From a checkpoint of a small segmentation model: 6900 steps, batches of 384.
Rows from block 9, named by matrix and row number. Rows with one number belong to one channel. Each number is 500 + 50 x the weight over its row's rms, rounded and kept within 0 to 999. All counts start at 0. Numbers have three digits each. After the name is the row's rms in percent of the matrix's.
# convs0: first 3x3 conv (model.decb.0.1.convs.0.weight, 64x64x3x3, standardized in use), inputs 24-31, a 3x3 kernel for each
# convs1: second 3x3 conv (model.decb.0.1.convs.1.weight, 64x64x3x3, standardized in use, transposed), outputs 24-31, a 3x3 kernel for each
convs0.0 105:608557500500500500500554500611500500617500500600500500500500500500434500500433442500574615500500557408500500500561500500604500500500500357500565422500576421500614500500500500617500500500500500500500500500500500500500
convs1.0 103:500500500500500580500500630500546500585500573500500500570500500550500500500500500500500500500500500500500500588593500598500500500500500500500500500500500500555591500500322500500298500431288500609587500609500449500500
convs0.1 100:500500500500565500579500500386500500500500405500500500500340390500369427500382430556500500500500500500500500500426500584500425500500500500500500500500500500500575416500500500500591500500500597500500500500500564500500
convs1.1 091:391408401500500500500500500576500616553500500500500500359500500500500500353441500500500500500500500500500500500500408500500423444423375594608500624579500680597500500322424500381429500375412500500500500552567500500500
convs0.2 096:500500568500500500500500500409500500441500500371500500500500422500500500500500500500614500500500500500500500500500500598500500500459500500500569500500579559500500555544500500500500568500500500500500500500500591583500
convs1.2 085:500500500500500500500500500500500500500500500500500500500500500500500500500500500500582500500500600500500500500500500500500500433393500500500500500419500500500579343500500359425500500411500572500500500500567500560591
convs0.3 097:500500602500500500500500587500421366500500500602500500500574601580500597500500575572500500500500500500500500500500500500558500568570500500500632500500500500500500500500442500500500383424500500500500500500400554500394
convs1.3 106:500445451500500500500463500500500500500553500500500500500566500586582500623626555383500500421500424500500424500500500500500500569641500500500500441500500432412500500435425500500396500445422642617500587610500621600500
convs0.4 101:431500575440500500500500500500357344574500359611598500500500500500500560500548634572604589500500500500500500500500500591564500610600628599651561500578500413432361500602578500500500500500500500500340413384387403394342
convs1.4 093:410624640390500500339427500500500500500611500500625500581500500500500500500500500500500500500500500500500500500500500500500403609610500500500500500500500500500500500500500500500500414500500500500500500500500500500406
convs0.5 101:500500347500500400500500386500500415500500500500500500500500500500500500576500437500500500500410500500500500500500500500500500500500500586651594500582592500619622582424392500433388604375318500500500500591593500584585
convs1.5 127:580644500578590500548620580365407451454500500500500500500500500500500500500454500370415431447500500440500500500500356543500413500500402591500500500451500500500500500500500500500500500500500338441500500500500446425500
convs0.6 100:500500500417500570500500626590564599596500500500500500500500572500500560500500625500500500500500500500561500500500500500500500563500414423500500434500500500500500500500500550500500608566500406500500500500500500580500
convs1.6 099:500500500500500438571500427500592568500547500500500500500500435500500500500500500500500500553500500563565417555608500533500404500500500500500500500500500500500500409500429500500500500571500500546500500500500500596500
convs0.7 092:500500500576500500500500500500500500500500418500420398573500500500500500500500500570500358500500384500500425500564500500574441550570500500500500500500500500500407500409392500379434349344500500500376500500500574500500
convs1.7 092:500500500500500448500500417500500382500500389500500500500500500500500500500500500564500500500500500500500500500555547500500500500500500500500500500500500571585500500500500500500500500500449406500500500500445500500421
convs0.8 099:500500500500500500325500500569500500500577568500600630569571500500500500500500500500500450500500424446500445437500500500500500500500500500500500410500500500500500347399412371402500384338500500500500500500500500500500
convs1.8 097:500500500500500500500500500500500500500500500581500414449426405500500385415431391373500500403500500500500500564436500500500500500500500500584568500500500628500500500500500500577500500500500500500432500500500456449500
convs0.9 103:500500615589500500644568500500500561500500571500500652500500446500500500500382500500500630500419595500500601500500500500500607500588592500500414500500422500500376500500500549500421500500500500500500500419500500462500
convs1.9 108:500500500500500500500500437500500500430435426423361363567559500569500500500500451587553500563500500568500500500500550500500500500500500571604500500500500552500500500500500500500500500500500500500586500530607500556585
convs0.10 098:500500561500582500500582500500500500500500500500500500500500500500500500633573618500500574500500589500500614500500593587619602602589500500500500500500500500500421500500439500500447500500500552500500500500500500500500
convs1.10 095:500500500500500500500606500500617500500607562564541500500500500500500500563500569500568500500569500500500409500500552500548500500500500500500500500500500500500500500428411500500500500425500500401500500500500500500500
convs0.11 101:500500500500500500500500500578575438500556500557500500500445451500500500500500500500500500500500500500452500500500500580500500610500500500500500500500500500500500410500500435500571500574550438500500500417500500500500
convs1.11 104:500420500500500500500500622500555500441562500371419409500500338500500376500408370426412500500500500441388421500500500500416433500500500500500500500500500500500500500440500500500500500500500500500500500500344441500500
convs0.12 101:500500551500500500500500500500500500500500500500500500611586500568500546617579541500500500500500500584500601500500500500500500566500500567590500500500500500500452565500500539500500500500500500500500500500500500500500
convs1.12 106:500563500500500500500500575500500500566545500500500500301398423312444417311401388500500500500500500500500500572500500569500500657574500500500500500500547500500500500452423448500462500500450610500500580500500500500500
convs0.13 102:500500414500500414500500500500500575500500546500500548500500346500500400500500396500500405500500500500500500418500422500500500500425394500500500410500500500500500500500397421424431429427500437440500500500500500500500
convs1.13 104:500500392500500500500444405500500500500500500500500500500500392585579500500555407455500386500500450500500454500500500500500500500500500555500544500500500500500500500500425581579500500500500500500500500500500500500500
convs0.14 099:500500500500500500500500417500500500500500500500500500451500500444500500500500500442500500437500500378430500500500500500500500500411454500500412500500500545500500331362500354321397304336442500500500500591500500500500
convs1.14 096:500500500500500500650570558500500500565500500500500500552500550602563500607607578500500500500563500413500558500500500500500500500500500427500500500500399500500378586500500500500500547595608500500500402500500363444500
convs0.15 100:500500500500455500500500500426438500408500500424500500500608500564500500582500500500500424500500448500566500611500500500500500500428500500559500500500500500500500500500570500500500560500500500571579500500500500500500
convs1.15 109:599631500582566564549591573412440424500500500500500500500500500500500500500500500500500500500500500500500500577500500500500500591500500385412428444500500447500500579561500556500500500500500500500500500500500454500500
convs0.16 101:589500500500500500500435500500549500500500500389545500500500500500500500500577500442500500500500500582589500500500437500428416500500439500500431500500500500500586609500423600500392500500394500500500399500500500500500
convs1.16 095:500550500500500387500500391500500500500500500500500569425500500500500500500500500500500534500500500500500500500593500500500500500500587413500585425554500500571500466500500466500429500435445500438435500500500500500500
convs0.17 096:500500500500500548500500500393371427358364500366307384500500500500500562500500500500500385500500458562500500562568591558549500569551500500500500500500500500500500500500500500500500500500500412500500431500500500500500
convs1.17 096:500380500554389413500415500399500500430500500361399411358500500379500576403500573381427454421403500347356384500500500500500564500500604500500500500500500500500500500500500500500500500500500500500500500500500500500500
convs0.18 096:500373420500405425500432500500411243500415327389381500500500571576500500500500500500568593500581621500581594500604500500594500500500500500500500500500571500500500500417405500412412588500500500500500500555500500555578
convs1.18 098:500500540500500500500500500500500500500500500500500445500500500560500500611639549611500500500500500500500400500500500500500500407500500500402401438373500323340446500579558500500500500500500500500500500500500500500430
convs0.19 099:552500500500500551500553551387410500500500438402500426500500500500500500561500570500500500500500500500500500444500500586500415500500500500500500500500500446500500500500564500500500500500500500500500500500500500500500
convs1.19 100:385434500408437500409500500500500500500500500380375378556500448500500447500500397500500500500422420500500378500500434583500401635500384641500500500500576630620640500500421500500500500500426500500500500500500500500441
convs0.20 102:500500500500500500500420429500500554500500550601612562500500500500500500500500551500446422399408392335378347500500500500443500441422500500500436439500405448500500549500500583500500500500556500561500500500500500500442
convs1.20 110:442602581500581500547500500500500500500500500500560586500500500500446500500500500500500500500500573567500587404500500343500500500500500660619628664500564646500500449442387427500500395500500395500426421500500500500445
convs0.21 094:580500500616581596633500500500500500554555500500500500500500500500386407500500500500500500500500571500605563500500433500590500500500500500500500500500500500500500500450500500500500500500500500500500396500500438500500
convs1.21 112:500500571500500500425500500500500588500550613500500622500500500500500500500500500500500500500500500598560574500446457500500500500448460500558500544576500500500500588500500596500500645584548431429500401437500447500500
convs0.22 102:500500500500500500500557567446324306500345354500318281557604635544597500560612500406429446500441500500500500500500500500500500561500500500622500500559566500558500500500500500500500500500395500500561500500500500500500
convs1.22 103:500500500500500500579603564371294291500409357406422372500500500500500500588500500500435316500500399500500500500500610500500598559500576500388402500431402500442434500500500500500562500500575500570569500577500500500500
convs0.23 095:500438442500500500500500500500500500500500500427500500500500434500500436500500500500500386500500415500500500585500500597500500500500410500500397428500305432500431620589623500500500500500500500500500500500500500500500
convs1.23 103:456500500500500500500500449500500374500500401500500416409500397500500500500500500500500421578500466500500500500500436500500500500500500554577500500500550500545500500500389500500400500465409500500500500500500500500565
convs0.24 099:500500555500500500500500500500500604500500607437500609500500410500414426500428434500500614500500609500500560500500560500607500500591500500500421500500500548500500553580598500500500500500500500500413500500500500500385
convs1.24 094:500500500500618500581605500605500500500500500500500500500500500500574585500588500558500565500500500500464500500500697500500608500500500593448370500500453571500500375500604385500500415500571358500545394500611387500500
convs0.25 099:410319371500500500393500500500500500500500500436500620399500500432500449500500500500500500500500500500500500373500500399500500411500500500500500500500500500500500500423396500431439535417500500399500500500500500500500
convs1.25 108:500500554561500600631618619500500500500500541500500500445441389431500431431500374444500500500500500500574500500421410500500500500500500500500414500500402422414406500500500500500500500500500500500500500500500500500548
convs0.26 099:500433452500400412500375500500500500576500500500500500500500500500500500500500500500500500418500500351423500500500600500500500500500500500500500500500500500350500642500500500500500577500455500500500500500500500500500
convs1.26 105:500500500444500557500564546345500500443500500361500500569571546570500500593591500612500500500500500500500500364500500359500606357500500623500500555431500500500500633644576627500562645500573423500500500613500406500594
convs0.27 102:500500563568580500500500500500500561500500500431417436500500500500500581500500574500585500424500500500500500500500500541564500610638563500438500500500547500500417398416500500500500406500500500500500500500500421500500
convs1.27 103:500500500412399500500500500559584500500535500500500500333417412438500500398500500571500500500500500500453500592500500595500500621581580500634630500575602500500594412412410500500451500500500500442500585500500634571500
convs0.28 096:648634500622590500500500500500500500500500500500500500566500609610500500623589500500624620500554571500613580500563500556500556500500500500500500624383500633395394406500500500500408500429426500500500500500500500500500
convs1.28 106:500500429500425432500500500500500423500500500500500500500552500500500500500562500500500437500500500500500406575581551500500500588608500500500500500500500500500500500500500500500500500500500500500500500437500500500500
convs0.29 103:557500500561569500500558500500500500500500437500500500577500500568579500569605500410365402500388500500500500500500500500500433500500430416500545448500500432414500591613500500618500500609577500500500500500441500500500
convs1.29 109:467500500446500500500424434500567500500574500500500434500414364500500500433445440399416389500500500438500368500500500439433500440500500500437500500500500500500440444385500500500500500500559500500687500541563565580613
convs0.30 100:500500441500500500605500500500414429500500500500397500500500500500500500500500500555500500573545569606615588500500500500500500500500500500349450500396458500435500500500500500500500500500500500500593500500605500556607
convs1.30 117:500500564500500500500500500500500448500500449500500500500577529500500500500500500390315346411380456500404411500500419500500500500500434500427368500500500500448438500500500500500500500500500607500568500500500500500500
convs0.31 101:500500500500560500554500500500428500500433500582500500590594500553624500581607417450443500457500500500500421500576500579500500500500500500500500500500549575553500500500567500500500500500500500500500500500500500593577
convs1.31 093:500500500500500500500500581500500500400500500377357500500500500590625500500615500500500611500500595422500500500604500554500500580500500428349428500383500395412500500500500571500500589585500500600500500500500426500500
convs0.32 097:500500500560500500631500500500500500500500500500500425500500500500500500623557561377408500422500500594621628500500500500395500500500500500426500500500500500500603285405500330500500500500500415414500387416500416500500
convs1.32 094:437500500417500500500568500392500437500500401500500436500500500500500500500500500500500500597627500500500571597500500575500500587500596500500500500500500500500500617500560617500575617500566500370500500500500500395500
convs0.33 095:500500500500500500500500500417500500500500500500500500567366342500402409500404390500500447592500450604500500500401500561411500500500500500500500500500500500568500500500500500415500500500500557555500500500500574500500
convs1.33 101:500500500589500500500500386500500570500500500500500500500500445500500426399395416590574639595500641557580672500500500500500406500500423500597632540572617500554571500500459500583500500588568500500500500395500500500500
convs0.34 100:500593500575500500553500500500500500500397500500426500500500500580500500500554594500500500500500500612500577500500500449410500425500500616500500632500500636582500500500500500450500500500500550500605500500500500599500
convs1.34 095:500500553500500500500583621500395500500500500500375500500500558500500593500500621500500614500564577590621564500500500500500500500500500411442500500500384500500436500587591500500615500569500425500500500500500500500500
convs0.35 102:500500500500500500500500611283282398346371500370387500500500561500500591500500500392500500425500500500500500500570500500500500500500500633500500500500438500429500500500500626500500500500500432500500376380424353402414
convs1.35 090:500500500500583500576500500347246351500388414500500500551500588569500500500500500500500452500500500500500500500500500500500500500500500500500500500500500500500500500602500500579500500500500500500500500500500500500500
convs0.36 101:500500500500500500500433500500500500500500500565500500561500500557500500500500412500500397500500394500367369500500500543500500555500436500500500500500553547556565500500436500500500500500500500442500500500500570500500
convs1.36 120:568500540500500575603599639500500500500500500500500500500500500500500445500457368500500500500500500500500445500500500500500427417425362500500500420500500500500500500500572500500500500500500500500500610500460500500430
convs0.37 099:500500500500500500434395500638500398643500418626500500500500408500500458500500500500500322500447430500500457500551500500565592500565500500500500588592500500500500500582500500608500500576500500500500500500603500567500
convs1.37 092:500500500500500592356394590428500500427500500371398500500500500500411500500422500500500572500500622500581500500500500500500500500500500500500415500500500500500500500500500599500500500562500500500500500500454500500399
convs0.38 096:500576500500500574500500500500500500500500500500573575500500500500500500500500600500435500500500500500500500500500500550500500500500500500500500500500500500500500500500500500500500500500391416500423428500440500500431
convs1.38 095:404500500500500500500500588500435500500500500500500500500568591500500500558615500500500500500500614402500594500500500500500500500500500500500500412500500500500500500573500500500500500500500500500500500500400500500371
convs0.39 103:567414500500500435500500379500500500500500500500500500500292375424403500408423500500410574436500500500358500572500500641500579566500500500324405500500379500365404594625433563615500606568500554500500609500500606500500
convs1.39 094:500500500500500500500500500433500500500500500406500500591500500623500389641500500562614500500500500500500500500500500500500417500500416500500423576570500537604500500456500500500500500450609500500500570500500500500500
convs0.40 105:500500394500500420500500500500500626399437500431500500500500500500409500416500414500500500500568500450500378500500500500500500500500500500500500500557568500617583500500405500500441500500500500500378500500382500500448
convs1.40 105:500500500500562569500500588500604500500500500500557387415430401500500500500500500500500500500500500500500436500451500500500449500500500624571500500500500500500553500500436500566437500500414500439500579500362500500417
convs0.41 102:500545500500551500500500500500500500500500500579600500500500555500606574500500500500568500500578500500584500500500500500500500554500500418500500500500500500500500324416500424427500386500500571500500500500500500500586
convs1.41 092:500383500500500500500500500500500500500500397570500500631500500500500500647500500500500425500500500555500500500500500500500629500500500500500571500500500500500500661500500630500500588500500500500500500500424500500500
convs0.42 097:500500500500500608500500619500500500500500500500500500500557500500500500500500402500500395500500378500500500500407365500500387500500430500579500578603573500573500500412500423420397500500402581606500567500500626610500
convs1.42 085:500500500500500500571500398500593500500591500500581576500500500500500500500500395500500500617500500593500500500500577500500500500500560500500361500500500500500365652596617605600500500596597500500500500500550500500500
convs0.43 094:500500500500500500500428500500500500500500580500595594500500500500500500500500500500500500500444500500365500500606500500500500500500500500500500500500442500500500500500500500500500540500500500500500500500500500500500
convs1.43 110:500500500500500500500559500500500440500500453450404500555561500500559500500500420500500575500500500412500449500500500500500500439402386500500500500500500500572602500500500500500500403403500500500576500470500429420500
convs0.44 105:500500574500500599500500569500546500500500500500500456384553500351500581382432500500500438500500500566500500460662500500612500500553548500617551500500500500500500500500500500500500432500500500500657500500500500500500
convs1.44 101:500596604429500500431500591500500500560500500500500500431579500500500500500398500563640500500500500500568500500500500500500500500500565500500549500500500500500500500500415569500436500408500500500500586500500500500500
convs0.45 098:500500500500500555500500559617500500500421500500407500500414500500500500500500434418500500500500500626586567500500500610500410500500422500430433378500500500500571395500500500500500500500500500500310500423500444500500
convs1.45 086:500572605500500619393500500500387413500500500500500500500500500500500500500500500397368372500500418500500500591500500500500500500500500500445500500500500500500500500500500500500500500500500637500422572600500592500500
convs0.46 104:500500500582500500546500500500500500500500500500439500500500604500500563561500500396500588392500500419500500500500500500500562548500500500462500500500589586500500551500424541405445500500500412500500442444423500428326
convs1.46 105:500500395500500435439423500500581588500562500500500500500608500500500500500500500500500500500500500386500500430500500500500500500500500593500500627500500634555500500500452500500500431427500500500500500500595500500652
convs0.47 104:500563500500560586500555587500500500500500500500500607500500433500500500563500500500441401500500500500500500556500500500500500589500500360500500500500500500500425500591500500500500500544500555500442500500500500500500
convs1.47 108:500500454500500500500403500575500500500500500500428500441500433500500500500500500500500500500500500500453500433500500500500500500500406500500500500500583452500582460500584476500500500587500428574500500612500500620500
convs0.48 101:585500500500555558500500500500500500389500500500500500500588609500500500401500500500500591500500500500500585500500500500500500531500500381431539390500500423438500500500500500500500500500500397444621500423598500390500
convs1.48 100:402380500393391574500377561500500500500500597367500562500500427500500500500500500500500632433500626500500592500574500500500500584500558422389500435500500500500500500500500500500500592500500500549500500607500500580500
convs0.49 097:500500405500500500404404438500375426500451433500423384500500500500500500500500500500572500500565500500573500500500500500598559417500570613500500649500500617581500500418500500500500500500500500500500500500500500500500
convs1.49 099:500500444500500500500500500500550398500600500500500408500500579500500500585500500408500351500445447376419500383428500375556500500500500500500500439381359500431412572500500552547500500500391500425428500500429500500500
convs0.50 102:500500500553580500500500500365500500371500500401500390500500365500500500500566500640500500500500500500500500602539445590604500582581500500500500500500500500500566420500500500500500500560500500564500500500500500500500
convs1.50 082:500428417500500500572500500574558500574600500500500500500500500611500500500500500500500577500578500500500500561500500500573386559500395500598654500500664500500596500500382500500500500500385593500500500500399500500500
convs0.51 103:500500399604500500500500500500500500500500500500500432500500500500500552500553565500500360557566500605500500500439500500500500500500578500500500500500500500604559500420385500500447500500430400424500500407500500406417
convs1.51 092:500500562500500574500500553411500500500500428500569500500500500500500500500571500548500372582500500638603500500500500500500500580500500637614500500500500500500500500563500572500500500500441500500500596500500500587500
convs0.52 099:500600500586568500586596500500597586500614500500594585500500440500500415500404402500500426500500500500500500407500500390564500393500500565500356549500346572500342500500571404500598445500602592500434578500500500500500
convs1.52 106:393500500500500500500579500500500598500500559420500500500430500500500566404500500381500500500500500500500500500500419500500500500500424500582500565564500500500590500500500500500500500500500629500500587432500500438441
convs0.53 098:500601500500597500500500500368500500376435500500357394500500500424500500500500500500597500500500598500626500500500409500500500500564500446433412500500500500500500583500500500500500500500500500580598602623609500585500
convs1.53 098:500564500500500500500500394563576500500571500500586580500500397500500500500500500500500594500400608500500500500395500500500500500500543429423500450500432500500449438500500500500575500500609572500500500500500500500500
convs0.54 098:562558500578500591500500500500500500500500500500500500500372412500408427500390419500500500500440500500414500462426422576500500500500500500500500500500500500500500500500500500500500500500617561500423500500422500417396
convs1.54 087:500444447500500500500414500565500500642500500625500500500549500500562500500561500500500443500500500500407500500500500500500500500500500500500423500500373572500394500500575500500559500500500500500500500500591500500500
convs0.55 104:450500576500500500500500500500500500500500430500500500609582500500500500500500500500420417500500500500500500500500500452500500500561567584575547500568500500593594500500403500500500500500500417389500433500439427500424
convs1.55 082:604500500500500500500500500394500500500500582500500500500500500500500500500500500346500500500500601500500500500500500547500500597500500500655500500500500500615500500500500500500500500500500392336375500376408443500500
convs0.56 102:500400500500500500500500500500342387500500415500387409398500500441500500500500500500567500500604500500583588500557500500500500500431500500500500500500617500669654500500408500438500500500500556500500500500571500500604
convs1.56 092:500578500438500500577636500500411337599500443500383424402550570421500500500608610395419500500500500500500500500500500500500500500500500394500500429500500421500500583560617500500551562500500500500500500500500500500500
convs0.57 099:500500500500500500500431500500500559500539583500627608500500500500500594500500590500500406500446415500407388500500500500500500500500500377439428440445500500500500592500500500500500563606610431500500410500500500383500
convs1.57 102:439500500500500500500500500669628500577500500558585599500500500576500500500500415500500500500500500500500500500500500500500500372373361500500500500500500500500500500500500500500500500500445500577500500500500500500412
convs0.58 104:500558500500606583409500598500569582500500500500500500500500500500593500500500500500408377500500441565500500500500500500500500500500500500500500500500500440500500500542577500579562500568500500346500500500500500442396
convs1.58 107:500500500500500500500500500500500500500500500500500500500500500500500500500500547451430417500500500500500500417381387500405436429436442500500607500500577419500500390398500500435500500500500437500584500500500616563601
convs0.59 098:500406500500500500500500500500500424500500438421500500500610695500573621500500607500500500500500430500409500355415546420422630450463608592500578500500500500500500500500500500500500500423500500500500500500500587500500
convs1.59 102:500500500500500500500500430500500433566500500500500500385500500500500500568500500500611500500571500500500500500500401500500423553500393500628600439591573444500581500500500500500500592500428500500500500500500630500500
convs0.60 101:500500573500565500500500500500500427500500384428500416500611500500572500591500500444500500500500500500500500500601500500500558433500566575637500500624500500639562596500500575500500596500500500500500500500500500500500
convs1.60 100:500500566500500500571598585500500500500500500396500435500500500500500500603500500500500500500500500438500500500500500439384500500377415500500500500500500500500500500500500500500500587500500355500500431500500500500500
convs0.61 107:500419567500500582449500500500500500500500500500500437500631587500584500589594571500500500500500555544500500562500500500500500500500500500500500500385436500500500500500500500446500500400500500500436500586500500500500
convs1.61 101:500500375570500500500429383566564500500500500500568500500500500500500500500500500500557584500537553500500500572588500500562590500603630621500500559565500500500500500500639500500610500500587500500500564500500500631500
convs0.62 101:500500465500394500389376500500500601500571614421500580500500611500500500418500500500595612500591552500546500500500500500500500550500423500500500547554500549550500552500500500439500500447500442500500500500500500500500
convs1.62 106:500500500500500500612583575500500417500500500500500500429500500500500500500500500500500500500500500500500500624500500500500500500574568440500406500500421500500463500575585546556607553592594381333369384425500409385399
convs0.63 101:562572500558551500500500500445434368402369434500440500430404386445500500500500406567569500500608500500500435500500500565577500568604500500573500500580622500601680500500500500500500390500560500500500464500500446500622
convs1.63 083:500500500390500500500500500500500500500500500500500500500500500500500500500543500420500615500500594500500500500398326500354403563357445500500500500586500500618582579631500500500500500500500500592500614500500500500500